config = dict(
    horizontal_flip=True,
    method='moco_v3',
    layer_scale_init=0.01,
    num_experts=32,
    projector_hidden=512,
    target_momentum=0.99,
    warmup_steps=650,
)
Rows from block 3 of a small self-supervised image encoder, named by matrix and row number. Rows with one number within an expert belong to one neuron, the router's apart. Each number is 50 + 12 x the weight over its row's rms, rounded and kept within 0 to 99. All counts start at 0.
After each expert's rows are labels from the 100 images, of 14848, where the router gives the expert most weight on average: "patch colour" is the nearest of a few named colours to the mean colour under the peak; "top examples" is what is common among them. Only what is clearly more common there than usual is listed. The data: pen-drawn characters of a made-up script with 800 signs. In brackets: how many of the 100.
# router: router (model.blocks.3.mlp.router.weight, 32x96), inputs 0-95
# up: expert up (model.blocks.3.mlp.up, 32x16x96), inputs 0-95
# down: expert down (model.blocks.3.mlp.down, 32x96x16, transposed), outputs 0-95

# expert 25
router.25:52 45 56 63 46 46 50 44 60 68 58 52 50 33 31 52 48 60 64 34 40 74 55 38 22 45 55 38 50 45 64 43 55 48 51 55 60 45 59 69 66 64 66 29 49 50 31 17 42 59 41 43 67 31 46 40 51 59 49 58 31 51 32 54 56 60 29 36 50 42 46 73 67 50 62 61 47 58 61 69 49 46 74 45 38 54 42 52 61 53 46 58 48 73 35 65
up.0:45 53 59 58 28 56 52 39 62 67 70 37 53 78 41 51 53 53 48 50 50 66 48 37 42 45 64 62 30 62 48 55 58 60 49 38 28 39 64 54 38 45 61 41 51 42 59 51 49 20 66 29 58 51 55 32 51 64 57 59 47 43 59 46 42 56 43 51 31 65 76 40 34 47 45 83 45 34 43 55 57 71 51 33 26 46 49 36 49 42 50 50 69 59 39 44
down.0:40 45 45 72 67 18 33 59 65 48 67 53 49 42 61 57 42 52 36 50 38 34 54 41 42 57 70 34 49 42 52 43 52 51 51 54 46 67 35 51 48 49 45 40 72 52 69 70 51 56 59 42 43 61 49 49 54 61 30 46 58 40 60 38 43 44 42 33 50 67 35 47 60 55 51 26 25 57 45 40 56 46 83 62 32 67 46 33 35 57 22 42 57 58 49 51
patch colour: white (100)
top examples: dark on light (100)

# expert 24
router.24:33 45 64 50 57 75 58 44 41 43 40 44 41 32 74 51 54 63 53 40 47 59 50 59 52 50 54 54 51 55 34 56 57 58 41 40 40 53 42 58 79 37 78 59 62 62 58 30 65 36 42 61 65 64 47 39 49 64 68 44 24 55 53 24 69 50 51 33 49 59 43 50 82 53 21 65 55 44 62 39 54 52 46 60 55 59 47 55 33 58 46 51 34 58 51 59
up.0:44 36 52 51 46 47 48 39 60 69 44 32 63 49 67 60 51 64 51 49 69 60 28 42 18 46 43 46 24 32 46 35 54 67 53 43 41 49 44 61 67 53 55 39 64 53 48 38 57 41 46 59 83 44 21 45 57 63 38 58 42 59 58 30 63 62 42 45 41 43 49 53 72 36 56 56 59 64 47 45 66 62 51 58 46 55 45 47 47 49 48 41 72 57 40 80
down.0:28 47 31 63 52 43 53 54 60 29 55 26 44 51 49 46 59 47 40 40 40 37 49 52 31 77 45 41 33 62 63 49 48 56 42 36 53 42 61 58 38 26 72 47 50 49 46 45 42 70 49 57 67 52 63 56 42 72 72 57 54 49 49 49 37 52 52 40 43 23 46 50 76 41 34 49 71 41 56 43 51 47 47 54 41 49 58 11 57 57 50 62 69 67 57 58
patch colour: white (100)
top examples: dark on light (100)

# expert 28
router.28:68 43 64 44 45 51 55 38 59 43 59 44 39 58 75 47 53 60 61 48 54 29 66 41 50 63 61 55 48 65 34 67 40 48 23 54 61 31 48 47 44 41 62 68 59 43 43 77 52 33 67 60 55 36 41 55 43 11 29 49 43 52 33 59 44 58 58 44 50 50 40 48 24 28 55 51 40 24 50 56 42 53 60 40 50 70 42 53 56 55 60 51 50 48 63 46
up.0:60 46 18 54 45 61 40 47 61 54 56 45 61 52 45 43 50 44 63 48 39 48 82 46 37 68 74 50 62 51 39 36 46 37 69 43 46 48 68 43 62 50 47 65 32 46 57 68 28 34 63 62 37 56 61 49 41 20 52 59 51 56 30 55 37 63 50 56 49 39 37 21 33 42 43 67 38 66 48 51 40 52 40 56 55 59 58 65 56 56 67 43 41 66 59 48
down.0:59 30 60 44 54 73 51 45 63 48 56 41 49 59 64 41 39 43 55 59 28 29 49 63 58 41 70 58 40 28 41 63 49 33 78 39 34 57 56 59 50 55 63 43 65 40 55 52 50 54 16 40 53 44 75 50 72 40 33 53 38 56 49 49 50 58 67 64 49 41 46 56 48 60 56 48 46 40 52 38 49 40 50 52 31 47 45 81 51 61 67 57 41 23 40 51
patch colour: black (100)
top examples: one stroke (60); only straight strokes (55)

# expert 2
router.2:51 53 47 45 40 55 58 56 51 39 39 46 64 62 37 51 57 55 41 40 30 41 47 53 54 40 34 51 60 58 47 47 59 55 62 32 53 50 58 63 79 57 52 58 37 31 41 51 35 62 35 67 45 57 32 50 32 48 51 44 58 49 63 48 65 38 65 39 59 59 34 59 73 62 45 58 40 42 51 47 78 69 56 43 26 32 38 51 68 63 42 48 19 74 62 72
up.0:39 37 44 74 56 65 53 57 49 56 15 49 43 43 43 44 55 58 46 53 33 51 68 69 49 49 44 52 82 70 36 48 56 46 60 41 42 54 46 60 67 23 51 66 38 62 63 52 54 70 46 46 60 52 41 33 62 56 73 46 46 57 67 64 67 32 57 33 58 40 37 55 55 45 38 64 35 61 59 37 70 54 52 59 28 51 52 57 41 51 47 34 40 54 38 41
down.0:76 49 54 34 56 54 58 55 41 43 47 45 54 38 42 42 37 52 51 56 48 80 52 59 63 41 54 76 36 41 46 47 37 51 50 75 49 25 54 44 51 58 48 53 41 30 52 70 42 45 55 52 31 43 53 27 46 31 52 48 66 49 39 39 45 52 70 81 44 53 55 62 47 72 63 63 51 46 36 50 53 44 42 30 48 46 65 58 56 28 46 81 42 39 38 66
patch colour: white (83)
top examples: dark on light (100)

# expert 27
router.27:38 52 51 72 53 59 33 36 38 60 52 62 40 47 43 61 56 52 63 50 33 70 69 51 52 39 65 48 52 50 71 43 24 38 53 26 58 65 52 35 51 34 54 48 53 71 42 32 42 47 67 63 46 35 43 29 66 53 74 53 36 49 49 81 59 55 33 29 60 46 51 42 75 38 59 53 45 50 52 60 49 67 50 44 37 50 60 43 70 54 38 66 50 53 41 49
up.0:49 52 46 50 39 39 31 42 59 66 48 43 66 50 31 59 49 74 51 50 33 66 49 51 51 55 71 63 46 42 58 51 58 42 65 50 32 53 68 31 47 47 48 41 50 61 48 49 53 52 54 42 31 52 22 37 51 44 56 60 56 45 72 86 64 29 46 42 41 56 56 32 51 31 36 76 46 64 57 40 57 57 43 33 42 48 61 46 52 43 85 36 62 44 51 43
down.0:45 50 42 67 39 46 49 36 52 44 49 31 42 57 53 51 30 43 47 50 56 33 42 35 45 73 34 50 44 43 45 52 62 40 31 51 45 39 54 39 58 50 42 48 41 56 56 80 46 66 49 56 64 45 60 48 33 68 22 64 47 59 55 58 42 65 52 28 46 30 46 66 68 51 43 24 57 79 76 59 60 72 38 36 55 56 54 50 41 62 61 33 48 64 57 41
patch colour: white (100)
top examples: dark on light (100)

# expert 14
router.14:35 56 36 35 59 48 34 61 34 46 61 27 59 71 39 28 63 61 35 57 35 41 32 22 55 27 58 38 37 55 67 51 49 44 63 37 45 49 46 46 40 70 60 50 60 34 65 43 59 51 56 36 63 70 50 33 67 58 39 37 41 53 60 56 48 57 67 41 63 42 44 58 67 49 36 56 54 68 52 50 48 33 46 22 55 56 52 45 74 47 52 44 45 59 53 58
up.0:43 79 56 58 73 32 45 66 49 53 51 77 52 61 39 47 47 57 47 50 28 51 68 49 43 49 77 57 34 57 44 46 31 60 45 46 47 54 66 58 56 49 59 53 67 54 49 67 51 23 51 61 54 52 50 45 45 81 50 55 37 60 28 65 57 51 48 39 50 38 53 42 56 44 17 38 54 67 39 49 52 40 57 51 59 40 63 59 64 34 53 46 68 50 50 23
down.0:42 30 47 54 64 46 44 46 51 51 58 58 54 48 44 56 47 49 49 52 45 72 33 50 34 62 49 56 46 43 30 46 45 44 59 62 35 72 66 26 62 42 50 65 30 54 61 47 54 63 40 56 38 45 16 36 34 47 31 52 59 45 59 35 44 65 62 53 43 47 33 58 77 35 29 50 45 47 45 62 50 56 50 65 56 58 34 29 52 27 67 38 49 80 60 50
patch colour: white (100)
top examples: dark on light (100)

# expert 21
router.21:69 54 48 56 28 69 67 63 52 57 31 55 52 62 41 24 23 52 49 62 34 67 66 63 48 36 45 45 57 49 50 60 54 58 51 47 66 31 37 57 40 39 48 32 53 29 53 74 62 51 40 48 44 42 45 35 59 48 65 61 46 35 37 38 77 34 56 25 45 51 37 46 39 64 61 57 66 58 42 54 72 58 45 41 43 39 44 47 60 58 47 45 54 71 61 62
up.0:32 61 57 41 47 75 43 18 54 54 54 44 45 54 36 45 55 43 51 44 49 44 66 44 68 69 51 47 60 47 44 25 38 51 40 46 58 51 63 43 47 52 51 75 61 59 51 65 26 60 59 58 63 42 58 30 55 73 53 37 60 47 65 53 56 43 30 55 50 51 58 55 56 09 57 52 41 55 44 66 36 39 38 42 47 45 40 53 72 46 63 47 33 48 22 46
down.0:45 30 41 51 42 54 41 63 68 66 43 25 78 75 49 43 47 37 65 52 50 40 67 55 44 44 33 47 52 40 36 56 62 62 48 62 33 35 48 49 62 62 49 56 69 54 62 71 44 63 47 49 66 31 43 44 48 61 42 58 48 42 35 38 37 60 47 52 47 29 39 67 35 48 22 63 70 56 67 56 57 70 38 61 45 54 41 49 37 60 32 36 52 52 39 47
patch colour: grey (56)
top examples: dark on light (100); thick pen (83); four strokes (65)

# expert 30
router.30:46 46 45 52 32 66 56 66 44 64 53 34 39 46 66 59 44 55 60 42 41 52 40 45 56 24 71 28 41 48 33 47 49 31 26 38 57 48 34 45 44 64 64 51 45 46 72 31 63 73 28 77 52 47 50 49 36 56 41 56 36 56 31 77 65 57 59 43 44 59 49 64 76 55 54 59 36 52 58 58 52 60 59 55 38 55 45 45 31 44 46 49 42 62 36 58
up.0:48 40 55 50 61 48 43 58 58 33 55 23 56 46 61 59 60 65 64 68 46 42 42 62 31 23 41 52 57 50 68 32 39 23 34 58 40 61 55 38 45 63 60 58 45 63 47 34 53 34 44 61 23 64 46 54 56 54 17 58 36 39 38 56 49 78 63 68 56 43 70 56 60 47 39 48 56 42 51 54 46 59 67 62 54 45 49 55 44 41 55 51 55 42 27 42
down.0:45 54 36 45 32 54 37 31 37 45 53 53 49 65 58 40 72 54 51 44 46 54 49 44 53 61 49 54 51 50 58 37 49 32 44 42 49 51 43 58 53 47 34 47 46 56 57 42 46 54 51 69 53 34 35 42 50 36 65 50 64 76 28 38 65 32 39 45 51 31 39 34 55 49 40 31 54 22 66 51 49 53 33 51 24 53 26 23 41 78 75 60 62 43 54 37
patch colour: white (100)
top examples: dark on light (100)

# expert 13
router.13:34 53 58 53 65 62 45 38 57 71 61 62 66 42 50 54 56 34 57 60 50 24 62 37 44 49 48 30 39 47 53 46 42 50 66 47 53 42 46 47 60 62 51 41 64 71 70 42 71 53 43 30 53 29 67 65 59 57 46 72 33 51 51 43 45 69 43 64 36 19 49 38 42 39 72 66 66 72 45 38 47 48 33 48 53 55 42 52 49 24 42 60 58 48 58 43
up.0:51 49 43 67 56 56 41 49 62 71 56 35 46 29 33 52 55 29 59 58 42 35 49 32 20 50 54 35 46 44 45 40 47 61 57 60 55 38 44 71 64 60 39 57 53 80 84 48 46 59 43 45 59 59 50 34 43 34 47 67 45 66 55 25 52 49 50 56 49 49 46 55 60 35 71 66 60 74 69 58 49 62 31 47 52 39 38 57 42 55 44 31 44 59 40 46
down.0:54 43 62 61 54 37 47 49 50 53 61 19 39 38 49 36 50 57 43 54 55 41 52 43 59 26 44 34 41 42 74 53 38 64 48 50 56 43 55 56 43 47 42 52 43 55 52 57 43 38 50 15 61 64 60 69 50 42 41 53 58 43 43 51 50 56 42 66 68 68 60 44 36 73 31 62 50 64 50 58 36 68 45 46 51 23 71 21 52 32 28 43 58 31 50 46
patch colour: white (95)
top examples: dark on light (95); one stroke (57); only straight strokes (43)

# expert 0
router.0:28 43 49 55 46 36 38 26 52 57 37 49 67 41 61 69 47 36 55 50 47 45 57 50 35 64 66 58 47 52 30 40 58 51 48 83 25 41 60 55 40 55 38 66 50 57 56 55 60 49 37 71 58 44 67 52 38 66 29 43 37 63 54 48 61 38 55 50 51 42 73 57 54 37 66 60 56 40 41 61 63 61 51 53 72 38 60 41 45 56 26 46 81 39 42 41
up.0:73 44 46 44 42 43 55 36 30 35 48 51 51 35 60 57 65 67 43 62 66 46 30 48 68 65 45 57 45 44 46 36 47 49 58 70 35 56 44 44 43 46 57 67 45 42 51 56 55 46 40 25 71 47 55 85 50 61 33 29 64 43 33 58 62 72 58 57 65 64 64 36 47 36 47 44 32 33 51 38 65 60 39 56 69 48 51 37 38 51 59 59 59 54 57 37
down.0:41 72 57 44 61 60 66 61 79 48 49 53 62 72 66 71 75 48 37 53 42 56 55 56 38 51 53 52 40 41 35 54 58 26 51 48 40 53 51 44 59 41 66 51 39 45 44 35 30 56 60 78 60 52 68 28 44 69 45 30 62 60 65 51 60 57 41 43 37 43 62 42 51 54 49 41 62 46 47 54 57 31 50 48 74 73 40 44 58 60 63 43 43 57 46 74
patch colour: white (89)
top examples: dark on light (100); only straight strokes (41); one stroke (37)

# expert 15
router.15:55 73 74 27 36 51 74 49 46 51 57 54 41 57 45 62 36 57 64 48 51 60 45 59 46 60 69 49 48 51 49 51 53 50 27 68 53 41 50 41 54 67 70 62 53 47 38 66 62 24 66 29 59 28 38 51 54 47 74 54 42 37 39 64 40 59 52 64 47 46 51 45 33 56 44 53 37 40 47 59 48 68 38 34 39 42 47 47 30 55 55 49 28 72 74 58
up.0:60 68 53 42 54 45 54 51 46 54 63 47 66 66 58 67 68 59 34 56 55 25 64 51 45 67 67 50 46 58 27 49 51 44 41 76 42 55 46 49 42 37 63 67 65 66 66 74 26 56 49 37 49 63 42 28 62 58 38 68 48 37 31 57 30 57 45 47 49 47 49 31 36 42 55 34 52 41 29 51 45 33 40 37 46 42 45 62 52 43 46 53 61 63 70 32
down.0:50 39 59 55 71 43 42 41 47 54 67 59 50 36 63 61 48 32 47 44 59 62 28 59 75 52 56 73 57 46 40 62 64 42 47 32 58 63 45 53 67 39 60 36 54 53 55 46 54 54 18 66 46 52 64 50 75 48 54 30 64 63 48 33 63 58 62 68 49 42 30 57 49 60 45 56 42 18 49 41 48 57 36 50 36 52 39 72 35 50 49 63 41 44 32 50
patch colour: black (100)
top examples: only straight strokes (69); one stroke (68)

# expert 7
router.7:40 63 57 46 41 48 55 73 48 43 55 63 39 47 68 60 42 48 56 52 49 49 48 60 50 47 57 49 37 36 38 49 52 31 42 55 42 65 34 19 70 72 43 35 85 37 41 46 42 40 89 55 55 46 47 37 43 52 40 51 42 39 41 36 66 47 37 40 49 29 75 55 49 47 56 44 61 42 58 57 34 49 53 52 52 42 36 54 70 18 46 40 50 48 53 53
up.0:53 53 61 47 44 44 52 71 57 53 21 57 58 52 47 64 49 66 56 41 23 69 49 50 48 30 49 62 57 45 64 54 39 42 31 41 51 68 42 53 50 28 48 31 61 51 45 76 40 48 63 43 57 49 49 68 41 54 40 46 49 57 36 50 63 56 47 28 42 47 61 35 34 75 51 61 65 39 45 71 31 59 35 35 61 32 28 55 57 30 54 41 64 51 45 40
down.0:49 55 43 48 43 48 54 42 40 28 32 48 47 58 60 54 72 43 66 34 53 67 45 48 73 67 57 47 41 60 50 62 61 54 47 84 26 41 77 29 53 36 34 38 58 46 71 33 46 40 48 44 51 65 59 54 50 36 55 26 53 49 56 30 53 41 75 53 59 39 57 60 57 59 45 64 54 46 48 54 55 61 41 60 30 46 62 51 45 28 57 51 51 72 61 60
patch colour: grey (40)
top examples: dark on light (100)

# expert 26
router.26:45 60 57 58 52 46 55 57 33 67 35 59 57 31 44 65 35 56 75 63 49 60 53 62 39 41 61 46 51 45 54 50 49 34 60 49 27 37 44 44 48 41 63 53 54 30 55 52 60 28 54 44 44 42 55 36 67 63 58 55 36 36 36 51 79 49 54 33 37 38 74 44 46 55 57 57 75 48 36 60 61 56 64 44 65 44 65 44 43 43 39 32 79 44 35 26
up.0:62 47 52 47 54 60 49 43 38 61 54 57 30 53 30 55 36 39 49 52 66 49 60 60 11 53 58 29 35 46 36 42 35 61 43 61 53 24 50 39 39 45 71 46 56 56 35 76 59 34 48 52 49 15 59 56 61 49 59 65 42 40 41 44 38 59 52 52 56 24 43 51 47 34 73 62 70 46 46 56 36 49 41 52 68 65 66 46 51 53 48 63 55 52 42 51
down.0:53 51 34 42 50 42 47 31 50 40 65 68 37 63 45 59 41 70 54 54 53 67 36 59 36 28 43 35 52 55 48 53 47 29 30 32 33 41 60 50 53 42 71 49 51 43 42 67 50 46 49 58 41 50 56 20 43 44 40 67 71 58 59 51 36 56 48 57 65 58 46 48 34 50 62 53 55 52 59 65 68 40 38 68 60 57 73 13 61 51 58 45 63 64 42 37
patch colour: grey (91)
top examples: dark on light (100)

# expert 18
router.18:61 39 52 50 60 39 62 69 38 65 32 61 51 41 54 55 76 63 52 41 33 65 62 57 42 47 59 51 47 51 36 60 44 29 46 43 44 55 54 43 40 33 74 64 68 67 70 42 46 42 74 62 35 46 52 30 45 49 67 48 47 53 50 69 55 58 49 39 58 72 49 72 52 55 23 46 55 61 52 39 60 49 46 50 34 57 57 65 32 32 52 26 55 56 26 48
up.0:77 34 49 46 58 56 75 57 61 40 41 47 59 49 63 38 57 55 60 76 57 36 48 59 51 62 49 54 41 38 29 30 54 26 56 51 37 59 64 59 71 60 50 67 60 52 41 46 38 38 55 40 58 40 34 31 54 66 31 37 42 52 55 37 57 61 66 41 54 39 48 54 41 37 26 55 45 41 64 40 52 65 66 33 58 62 46 51 42 56 77 52 71 38 48 40
down.0:44 40 46 57 32 61 46 41 54 50 77 51 30 54 53 61 68 61 39 55 52 33 54 49 42 41 52 46 59 61 79 58 54 47 58 57 74 61 47 54 44 46 63 25 69 53 51 59 51 52 38 35 49 52 76 40 50 55 48 55 42 57 69 53 29 50 23 73 49 56 38 33 48 27 35 43 51 61 47 53 71 55 57 41 47 57 42 30 23 67 48 55 33 60 55 47
patch colour: white (100)
top examples: dark on light (100)

# expert 20
router.20:63 46 45 46 40 63 49 61 50 43 35 60 46 61 73 41 33 55 56 75 52 58 52 61 44 42 53 36 46 36 40 66 55 55 59 60 61 33 42 58 22 37 59 55 66 26 55 60 60 51 21 47 70 49 67 50 61 66 45 38 38 28 44 52 77 43 36 43 59 44 45 52 45 57 52 59 40 28 40 59 62 48 56 43 69 49 63 45 46 65 39 55 69 60 27 54
up.0:63 33 47 57 48 61 58 33 67 60 58 53 42 49 59 70 63 52 35 70 60 68 72 44 33 42 58 55 38 46 32 61 27 25 74 43 61 42 49 40 44 34 50 51 52 41 34 50 54 67 40 51 51 34 57 58 70 46 61 56 52 50 47 58 59 78 52 55 53 47 35 59 42 50 37 69 37 27 50 34 45 64 67 74 40 64 68 51 36 46 39 56 42 44 47 49
down.0:56 45 53 74 43 49 30 54 65 33 40 53 45 53 59 39 41 60 49 52 70 32 56 39 60 65 42 29 63 70 44 61 51 57 67 65 43 42 49 56 26 38 38 46 56 60 43 54 33 48 55 58 75 58 59 61 36 54 40 41 28 51 52 67 53 25 46 54 47 43 29 47 53 31 29 36 39 56 58 66 52 58 49 66 41 49 35 21 63 68 53 54 65 42 55 42
patch colour: grey (81)
top examples: dark on light (100)

# expert 16
router.16:71 53 41 49 49 34 45 46 42 38 30 46 58 51 66 50 57 62 51 38 35 36 49 45 57 33 55 69 34 50 73 41 52 45 60 37 46 58 37 60 61 68 56 60 34 43 54 42 51 37 52 51 62 67 28 26 40 58 31 45 50 72 53 61 70 51 51 34 49 63 60 67 69 65 28 36 38 74 44 40 74 51 35 46 70 50 50 36 63 50 56 43 53 58 63 46
up.0:71 51 61 46 61 53 48 31 58 35 51 57 57 31 58 55 62 51 58 66 46 45 47 58 58 75 37 37 33 49 42 48 67 42 55 46 51 57 43 53 51 48 44 65 64 57 56 55 41 67 43 49 46 72 50 53 22 37 39 51 58 66 66 48 59 35 39 51 24 73 35 65 38 43 56 49 31 35 22 38 78 48 37 44 50 57 43 34 54 44 70 45 42 45 67 63
down.0:48 56 57 44 58 59 42 46 44 55 57 57 30 41 42 51 63 73 38 55 29 63 50 50 14 52 62 50 30 53 47 63 51 51 35 63 71 53 59 47 72 49 50 63 56 46 31 53 54 46 69 57 40 59 67 38 58 37 47 47 73 55 63 28 55 42 59 76 52 48 50 69 41 45 58 53 49 58 46 45 75 35 53 39 67 49 63 62 51 51 84 55 63 31 51 53
patch colour: white (100)
top examples: dark on light (100)